Weights of a small image classifier: width 160.
Rows from block 3 of a small image classifier, named by matrix and row number. Rows with one number belong to one neuron. Each number is 128 + 24 x the weight over its row's rms, rounded and kept within 0 to 255. All counts start at 0.
After each neuron's rows are labels from the 100 images, of 14848, where the neuron reaches its highest value: "lies over" is the class under the peak; "responds to" is what is common among them. Only what is clearly more common there than usual is listed. The data: simulated fluorescence microscopy of cells.
# fc1: MLP up (model.blocks.3.mlp.fc1.weight, 640x160), inputs 0-79
# fc2: MLP down (model.blocks.3.mlp.fc2.weight, 160x640, transposed), outputs 0-79

fc1.30 [155 132  83 102 124  96 131 131 121 136 121 121 133 128  96 122 130 119 154 119 136 109 143 157 135  56 132 128 150 131 115 144 180 130 141 146 128 128 109 133  87 115 128 108 133  97  99 108 105 168  99 129 102 141  89 130 130  87 118 151 141 177  99 108 167 130 163 130 142 158 114  76 126 121 149 126 143  86  99 134]
fc2.30 [147 136  88 103  99 107 108 141 118 159 114 123 121 146 104 125 108 122 167  80 163 112 112 128 113  64 145 133 153 126  82 168 162 116 160 154 127 116 129 141 112 117 154 113 120 129 131 102 120 139  85 147 131 151 102 124 132 112 100 149 120 165  86 111 183 116 136 113 172 141 116  62 104 145 147 150 128  90 115 131]
lies over: nucleus
responds to: dim

fc1.296 [127  90 100 145 107  91 129 114 111  66 106 129 124 141 107 135 125 120 128 123 142 100 133 115 125 149 167 112 132 148 137 149 132 125 131  98  84 144 140 148  92  95 142  91 124 139 166 140 143  92 140 130 130 118 105 139 139 123 151 154 120  75 120 155 124 144 140  98  94 109 123 186 130 119 131 122  80 189 153 140]
fc2.296 [136 115  98 137 120 105 123 143 112  64 113 164 143 119  98 132 156 102 140 126 119 104 124 131 154 140 128  93 126 133 124 147 107 138 129 108 136 152 141 120  77  98 119  82 119 149 164 136 164  97 141 114  91 140 100 118 139 127 149 128 129 112 133 142 143 151 132  88 118  98 135 193 113 114 115 115  75 172 154 132]
lies over: cytoplasm
responds to: fragmented nuclei; dim; cells: ten or more; red stain

fc1.361 [144 133 135 137 110 164 120 128 162 109 131 111 148 165 160 135 116 133 137 109 127 114 136 112 135 138 108 149 118 153 112 108 154  72 127  83 120 142 118 120  63 124 124 103  96 128 138  87 173 119 143 136 137 112 146 120 111 131  95 101 118 120 161 120 163 118 136 120 109 105  68 109 128 133 122 109 150 150 131 138]
fc2.361 [120 120 121 105 139 165 111 109  85 127 152 152 131 125 120  98 105 179  76 165 106 106 106 162 109 105 147 140 126 163 127 114 115 139 115 160 148 125 123 148 155 151 137 123 167 171 156 164 163 171 152  80 184 140  92 119 102 161 154 139 124 133 136 139 109 154 108 115 106 113 173 151 119 141 117 159 134 123 138 116]
lies over: cytoplasm
responds to: cyan stain; membrane rim

fc1.185 [153 126 139 119 122 123 132 102 170 203 152 126 104 148 140 118 115 128 138 118 107 129  82 174 121 102 139 147 139 149 132 132 138 158 136  83 123 167 100 150  75 131 109 158 123 141 121 172 130 117  94 115 135 132 157 149 159 108 161 153 132  96 152 126 152 122 117 114 107 121  57  98  79 170 161 132 116 104 138  93]
fc2.185 [123 106 112 140 143 121 144 111 165 185 117  92 136 138 162 133  96 124 102 161  82 136 109 182 104 102 118  97 143 139 136 145 149 145 146 119 126 135 112 150 115 134 123 157 154 144 137 161 118 120 109 102 152 144 146 134 137 139 174 141  97 120 144 164 181  96 111 123 120 164 121 111 107 172 144 106 133  86 132 133]
lies over: nucleus
responds to: out of focus; fragmented nuclei; red stain; look: long thin cells

fc1.373 [118  94 127 138 145 123 139  94 136  89  88 175 118 137 118  98 116 139 137 110 118 124 149 135 147 151 121 150 109 137 126 177  96  95 166 111 135 125 162 155 107  79 115 161 125 125 109 130 134 117 101  83 120 118 104 148 130 120 121  77 127 125 153 136 149 123 153 102 109  76 131 155  84 133 120 119 125 111 105 154]
fc2.373 [135 105 125 109 120 116 174 122 117  60  47 156 110 149 109  89 108 163 151  90 108 115 136 125 162 154 137 151 103 120 118 171 114 125 126 144 121 117 150 133 111 132 155 114 109 135 140 123 134 107 138 133 122 132 105 123 121 151 131 109 114 125 136 121 134 136 176  99 126 125 158 180 119 136 127 104 111 137  96 124]
lies over: cytoplasm
responds to: dim; membrane rim; cyan stain

fc1.67 [123 149 138 139 152 105 130 109 134 141 100 159 110 136 115 112 116 105 101 139 156  83 123 160 163 150 131 115 102 154 157 139 113 100 156  77 111  84 140 116 132 139 151 122 106 125 127  94 125 126 156 123 132 117 127 130 100 137 101 136 131 130 150 183 149 125 188 150 143 150 175 104  79 142 139 141  81 120  95 121]
fc2.67 [ 98 107 118 153  91 123 118 121 152 143 156 101 100 121 140 124 130 137 136 108 134 117 145 105 112 156  49 142 158 146 167 205 134 103 136  91 104 126 125 144  79 127 105  95 138  63 118 109 134 163  99 131 168 112 151 102 158 122 132 152 135 132 149 143 147 157 127 120 124 178  81 172  88 125 116 113 153 107 152 110]
lies over: cytoplasm
responds to: ring around the nucleus; green stain; dim

fc1.285 [115 128 150 132 144 142 165  85 127 141 146  91 144 157 139 125 167 128  95 105 126 105 157 133 106 128  79 147  92 111 101 108 122 133  99 113 117 160 127 131 124 140 115 145 162 134 131 102  54 116 129 111 117 161 138 174 120 112 173  93 136  97 119 101 139 141 122 150 115 152 177 105 129 146 129 137 130 142 135 132]
fc2.285 [154 154 138 133 139 139 151 116 112 161 184  71 165 162 139  88 123 114 112  60 173 116 129 147 106 149  98 157  99 107  78  77 132 112 143 139 114 123 108 124 146 141 155 117 156 145 127 111  69 109 115 126 169 110 161 165  98 161 162 120 114 107 129 100 138 112 119 132 139 156 149 123 104 140 135 122 139 135 103 143]
lies over: nucleus
responds to: yellow stain; fibres